Weights of a small image VQ-VAE: 9.2 epochs.
Rows from block 8 of the encoder, named by matrix and row number. Rows with one number belong to one channel. Each number is 50 + 15 x the weight over its row's rms, rounded and kept within 0 to 99. All counts start at 0.
# convs1: grouped (8 groups) 3x3 conv (encoder.blocks.8.convs.1.weight, 144x18x3x3), inputs within the group 0-17, a 3x3 kernel for each
# convs2: expand pointwise conv (encoder.blocks.8.convs.2.weight, 288x144x1x1, transposed), outputs 0-143
convs1.53:38 51 42 48 42 54 50 44 56 44 53 47 45 55 55 58 65 46 51 50 45 60 50 50 43 60 44 42 49 49 48 40 52 52 41 43 50 49 51 44 37 51 58 52 49 48 47 51 56 60 59 51 59 46 42 49 54 56 68 56 51 48 48 60 52 49 37 68 48 64 48 50 60 50 58 44 29 50 52 41 54 57 61 51 54 30 59 55 61 64 46 49 46 58 65 45 41 39 55 43 58 53 43 99 38 49 52 43 51 52 46 44 51 47 54 46 50 55 54 55 53 00 42 52 46 50 57 53 53 34 35 40 47 50 52 50 45 45 59 18 60 51 55 48 54 42 55 55 99 51 44 48 51 55 57 53 50 44 43 61 51 50
convs2.53:46 48 38 58 66 57 35 50 42 49 47 65 51 33 53 41 53 18 40 50 40 89 55 02 36 49 31 27 38 58 58 42 53 38 81 54 61 52 38 28 33 33 38 53 45 67 50 59 35 30 25 34 21 51 53 38 53 64 63 38 80 31 20 53 29 64 52 54 44 43 38 50 56 29 54 53 49 54 43 54 62 34 51 45 22 39 38 52 46 60 31 40 62 58 59 77 35 65 38 50 00 22 59 97 22 66 47 64 31 41 49 24 47 39 57 39 66 66 27 76 34 71 59 39 44 47 57 52 44 41 39 63 74 61 53 75 27 55 52 71 51 85 78 39
convs1.54:52 55 42 37 68 62 55 30 38 33 56 45 26 59 39 31 65 42 30 55 31 42 31 30 53 21 58 43 58 45 55 51 62 36 48 47 43 48 45 60 95 53 42 53 46 50 40 47 23 57 50 25 46 52 44 47 49 44 99 45 38 53 47 58 42 52 57 35 73 38 64 55 59 37 49 67 24 75 38 61 51 47 52 61 70 64 27 60 36 39 45 57 58 33 99 31 43 56 39 63 37 53 39 49 45 65 42 55 43 54 49 41 46 31 55 33 41 48 53 53 46 32 52 64 43 65 41 52 42 65 53 63 50 47 63 42 83 54 62 45 35 61 43 43 43 47 47 62 36 42 52 70 38 28 55 47 49 07 15 47 49 41
convs2.54:40 53 31 48 46 46 75 54 34 50 36 67 54 24 55 44 26 65 59 69 45 46 80 30 26 41 35 63 78 46 47 33 63 36 77 49 67 61 24 62 42 56 37 39 62 80 65 49 53 42 56 54 32 55 66 24 25 55 43 64 44 44 31 48 79 70 31 42 27 47 45 52 76 45 55 65 20 55 85 39 29 50 49 47 50 26 47 26 48 40 65 42 42 64 47 83 42 40 34 47 56 53 42 53 51 40 69 30 58 51 79 43 30 52 39 52 51 36 27 38 56 54 65 37 26 55 49 30 68 38 27 45 42 41 50 58 37 63 48 37 71 77 48 42
convs1.55:44 24 51 26 29 51 51 42 53 48 64 56 36 39 58 56 66 49 47 66 45 37 64 45 54 26 46 51 61 45 49 87 66 46 62 52 64 60 55 75 47 80 48 44 51 54 44 59 38 42 62 60 59 53 52 41 46 38 71 43 55 58 50 51 52 47 55 64 46 45 50 46 46 46 30 68 99 67 44 50 44 55 58 56 80 36 22 62 55 58 42 13 50 20 99 06 53 35 59 43 21 51 34 68 39 46 23 42 65 43 60 34 42 37 63 50 58 51 43 41 37 42 54 47 52 49 48 55 55 53 84 41 42 49 48 56 30 59 76 48 66 39 67 60 44 50 45 58 65 49 29 54 41 54 15 65 56 49 25 58 49 55
convs2.55:47 57 27 37 08 40 44 61 81 70 59 48 46 82 42 50 36 24 51 53 50 58 35 48 74 33 57 58 68 59 50 56 39 77 37 33 63 29 33 44 21 55 39 47 53 40 51 59 50 82 36 64 26 32 51 62 57 62 46 62 37 57 50 54 82 68 45 53 61 37 58 20 63 61 47 65 62 42 10 39 36 45 52 61 50 53 50 42 53 60 61 35 34 61 71 84 36 50 36 50 44 45 73 55 49 69 36 31 29 49 71 10 46 43 43 60 73 47 58 62 25 51 43 36 58 62 44 40 66 26 65 45 63 55 21 41 46 34 75 33 50 50 69 72
convs1.56:59 45 51 65 77 48 45 61 55 53 43 67 72 46 70 59 35 51 71 49 61 48 29 59 38 70 52 56 41 55 50 31 34 63 51 43 55 46 53 33 25 58 46 48 45 54 48 55 68 56 45 57 47 44 54 44 55 41 47 34 58 57 51 48 37 48 23 99 17 49 34 41 43 33 48 14 39 05 62 32 47 38 42 60 43 76 90 40 52 61 57 36 56 51 00 54 50 45 56 49 68 42 49 31 40 35 49 58 51 61 45 57 39 68 41 49 41 26 54 44 52 78 41 40 66 51 47 46 46 45 40 47 49 46 35 56 26 54 45 92 72 39 32 56 39 53 46 44 82 59 51 38 59 49 47 51 38 70 64 57 54 56
convs2.56:51 54 39 49 80 33 63 50 45 71 55 71 71 52 28 51 36 99 44 62 40 53 53 58 70 63 62 22 50 66 40 48 18 58 25 25 69 61 30 79 71 50 38 67 43 59 47 54 48 46 63 65 28 63 63 47 70 46 59 64 39 63 52 50 68 37 44 65 29 67 48 69 58 43 48 38 19 54 42 35 30 45 33 34 37 66 44 75 69 49 50 60 61 68 19 47 31 54 62 57 34 82 73 60 64 25 48 28 51 46 38 71 53 49 40 73 56 30 53 47 36 29 76 26 39 38 61 54 65 62 49 47 53 60 68 37 46 55 69 54 56 34 25 52
convs1.58:53 43 54 78 62 45 54 40 53 44 56 56 56 54 49 54 49 45 49 50 25 52 40 39 38 42 17 55 47 55 29 42 99 56 44 54 37 54 56 27 59 46 39 46 41 46 40 62 88 52 38 56 63 65 53 50 61 36 35 99 50 49 44 32 53 55 40 37 99 42 53 49 42 46 53 22 27 99 43 52 46 45 50 58 62 63 26 49 45 54 54 56 46 99 42 69 53 61 61 53 41 52 41 47 57 44 44 50 50 37 36 61 46 20 45 45 40 54 59 46 58 38 53 59 49 61 51 44 70 82 39 63 68 46 59 41 31 43 49 43 44 40 41 40 47 61 60 19 62 66 61 53 44 70 51 39 93 52 34 53 49 46
convs2.58:75 66 69 37 31 58 47 65 42 49 46 56 50 60 59 63 32 48 65 46 36 54 34 48 42 12 52 43 53 68 76 26 53 42 64 55 48 36 51 53 31 56 61 45 49 54 62 29 41 55 07 52 48 48 54 59 55 50 49 46 44 51 48 38 51 59 57 45 38 57 56 40 39 52 57 37 43 55 34 44 50 59 49 63 45 34 53 49 32 54 47 60 70 46 47 65 63 47 49 56 54 50 57 48 38 36 58 75 03 44 44 29 99 56 43 20 33 46 60 52 39 59 78 39 39 39 73 60 65 69 54 67 61 43 66 57 62 84 46 45 73 59 50 30
convs1.59:51 35 40 45 70 56 65 55 66 57 59 50 35 31 39 57 65 55 57 54 36 52 60 34 45 61 34 29 46 55 58 82 58 52 27 34 30 40 32 53 36 04 23 11 42 57 39 49 35 62 79 48 42 57 60 49 56 56 18 59 64 40 69 54 59 63 53 28 63 43 38 36 61 74 60 64 45 60 55 32 45 50 42 55 74 56 44 41 35 35 61 35 56 52 38 35 51 70 54 51 60 50 37 35 38 60 74 69 40 44 42 56 13 44 52 61 62 77 45 70 82 23 66 69 60 66 48 46 49 41 37 77 35 36 47 44 52 40 40 60 36 56 65 68 50 45 54 69 58 59 81 69 70 38 28 31 61 99 51 55 71 50
convs2.59:47 56 36 51 40 60 57 70 59 36 58 54 55 89 38 60 32 36 45 43 40 74 63 65 34 34 69 31 41 40 59 40 52 33 55 64 55 51 43 26 41 66 46 50 41 35 79 39 51 77 08 45 55 68 61 58 39 68 54 38 36 58 45 66 48 58 89 62 41 63 26 26 45 50 26 57 43 71 38 56 66 42 37 54 48 40 64 50 54 35 38 29 35 56 47 68 40 49 53 87 65 83 53 46 30 29 43 49 54 32 63 27 35 40 45 44 44 59 56 63 28 62 47 22 74 51 56 53 48 22 60 46 47 63 54 56 48 69 62 20 64 62 56 56
convs1.60:64 46 45 35 60 61 44 30 47 48 48 52 44 92 53 47 51 51 65 60 58 67 78 70 57 44 59 31 69 36 51 47 51 32 74 41 62 60 58 63 32 53 52 77 55 45 43 54 34 44 42 59 33 58 45 80 45 52 60 44 45 76 46 50 77 52 40 02 40 53 95 56 50 93 51 42 00 32 57 90 55 49 62 47 56 65 26 64 46 65 41 15 41 48 32 56 41 44 33 47 60 53 45 63 56 40 30 33 52 34 48 49 73 52 52 24 58 44 45 50 35 71 46 47 34 50 59 69 49 53 53 43 52 64 65 41 45 50 41 49 46 51 45 44 44 53 43 62 61 56 30 29 27 42 17 46 66 62 58 40 27 41
convs2.60:38 60 23 56 35 33 33 77 32 53 49 63 59 42 28 44 19 12 46 70 36 54 43 34 85 44 17 52 43 47 37 42 30 55 54 21 27 27 64 39 37 53 42 55 67 59 39 67 67 35 29 46 65 47 42 39 37 50 31 40 48 32 65 63 21 33 73 33 61 52 66 11 47 47 57 52 52 58 54 54 56 31 39 73 32 78 61 40 33 44 52 35 67 48 42 72 69 58 64 42 41 48 48 50 42 65 54 58 64 53 33 12 52 43 60 61 05 38 60 56 60 36 43 39 46 38 71 35 53 42 47 58 54 61 66 60 61 62 44 41 46 34 49 60
convs1.61:47 45 43 21 45 70 45 57 52 41 56 62 46 58 63 57 46 58 33 52 61 31 50 52 16 45 38 55 45 52 92 60 16 51 47 59 37 53 51 37 52 34 52 44 44 53 51 54 10 73 84 58 58 62 55 51 47 95 43 32 45 49 51 50 49 45 92 47 40 45 46 42 60 47 43 99 48 15 50 48 48 53 43 55 68 18 76 41 46 74 48 49 54 59 42 99 53 54 52 49 49 48 54 33 56 39 51 54 38 44 38 23 37 62 48 48 48 55 58 56 43 49 61 58 49 49 60 47 53 72 39 77 62 45 68 45 40 41 70 38 37 65 44 40 58 58 53 73 57 26 50 52 57 46 42 63 51 39 97 53 51 61
convs2.61:34 53 22 46 34 69 44 45 74 49 47 53 49 35 31 46 58 50 44 32 52 63 52 51 45 63 39 44 27 38 28 44 52 56 68 42 37 45 62 54 43 36 38 43 46 54 38 59 52 54 99 54 50 34 35 48 50 50 47 45 43 57 46 87 45 46 53 46 45 53 50 67 54 53 40 54 54 54 60 43 52 46 64 47 46 57 46 46 46 51 36 57 52 39 55 25 55 48 41 50 50 56 37 43 82 40 40 49 96 47 46 41 00 50 58 49 38 54 64 40 63 53 33 52 51 61 40 28 48 41 63 45 57 61 21 53 59 29 53 46 36 45 43 59
convs1.62:76 45 49 64 51 54 43 46 45 49 51 48 39 44 54 60 54 58 49 41 43 56 05 64 45 25 50 34 82 26 33 63 39 47 39 33 37 49 54 54 78 54 38 37 37 67 33 54 62 32 72 57 50 61 33 68 28 45 99 27 37 40 37 35 79 36 28 55 33 40 52 28 36 82 24 28 72 20 16 48 15 48 63 37 55 36 54 51 42 50 60 42 55 58 47 61 66 55 59 59 42 54 51 58 49 56 52 47 69 19 72 51 46 45 55 58 64 45 42 64 42 66 67 50 60 71 37 65 37 43 58 46 50 57 67 53 56 67 42 62 56 27 56 38 33 64 27 45 42 34 53 54 60 60 09 57 55 30 48 58 71 59
convs2.62:45 41 44 35 94 72 46 42 60 62 50 45 36 62 47 28 47 51 49 48 65 33 29 40 45 46 36 72 54 70 44 60 54 59 15 11 57 65 58 51 42 30 46 66 63 66 57 12 46 41 09 45 55 58 45 54 55 49 45 60 67 29 58 54 40 59 48 40 61 48 62 45 40 62 52 57 51 46 66 42 49 53 56 39 42 81 51 47 59 48 50 62 42 40 40 36 53 61 29 63 12 33 55 88 34 63 55 30 35 66 65 27 43 51 56 83 54 41 75 47 44 54 51 53 45 41 59 48 69 41 53 52 64 45 43 37 65 45 47 39 45 37 33 58
convs1.63:48 52 49 64 16 54 49 61 43 56 46 55 71 24 67 60 39 58 54 30 44 57 56 58 50 38 39 53 30 59 32 86 24 54 24 50 47 48 57 25 43 38 48 52 47 50 56 44 74 30 58 50 57 44 54 42 50 30 89 33 50 30 43 50 41 54 35 81 30 55 41 50 53 20 54 18 98 17 56 17 54 47 43 56 34 55 71 44 58 61 44 54 49 65 99 65 51 55 50 46 69 35 54 46 54 40 63 43 52 80 50 70 86 69 42 73 44 33 61 43 60 58 41 46 69 30 41 38 49 47 25 52 51 60 53 45 43 49 56 36 62 49 33 51 50 45 55 43 80 46 51 38 56 53 58 52 56 21 64 50 56 55
convs2.63:50 67 41 54 51 45 51 48 41 30 36 69 52 49 54 44 46 00 49 48 43 26 53 59 36 29 47 52 27 61 56 35 37 60 24 60 32 61 00 23 65 53 61 31 40 42 43 55 66 46 41 12 69 65 47 33 19 46 39 33 92 52 82 31 27 31 54 63 30 12 55 49 44 51 51 46 68 52 50 71 74 36 65 43 35 50 59 37 37 34 51 63 36 44 81 50 59 50 54 38 40 23 49 19 48 56 59 41 70 45 48 35 47 41 58 57 41 56 71 48 33 43 57 71 70 64 45 48 55 49 45 49 57 40 66 63 57 46 58 63 40 40 53 45
convs1.64:43 59 42 49 59 50 42 47 52 36 96 42 23 86 39 28 72 37 84 99 69 43 38 52 52 62 32 49 29 58 60 41 73 59 36 54 56 41 52 59 67 72 57 47 64 52 58 32 32 79 45 37 69 48 55 28 57 54 42 53 60 37 46 46 03 60 45 54 48 58 13 70 75 01 72 55 43 68 68 21 62 60 54 40 59 62 28 65 60 49 32 58 37 34 83 25 54 41 50 54 36 44 46 69 54 52 42 47 42 46 37 44 32 47 32 61 49 41 59 55 51 33 52 42 44 55 53 61 62 49 82 49 49 50 57 51 56 42 49 67 40 46 48 53 56 55 62 43 28 50 50 50 42 44 70 33 36 58 49 54 58 49
convs2.64:38 47 24 32 22 68 34 51 65 34 52 51 39 22 43 59 41 66 57 86 26 45 49 29 34 29 63 25 46 62 53 38 46 62 92 57 61 79 66 56 44 65 49 53 40 79 57 29 34 53 66 54 26 30 28 63 72 44 58 62 20 58 35 71 69 52 44 46 58 41 55 61 47 35 42 39 48 44 25 53 55 28 32 18 70 24 62 36 23 70 58 39 56 37 46 41 61 43 23 78 56 69 24 67 67 52 42 58 35 42 46 51 41 58 62 08 82 50 18 51 14 46 47 52 51 36 70 70 55 49 25 44 37 62 30 47 74 55 52 52 49 67 49 41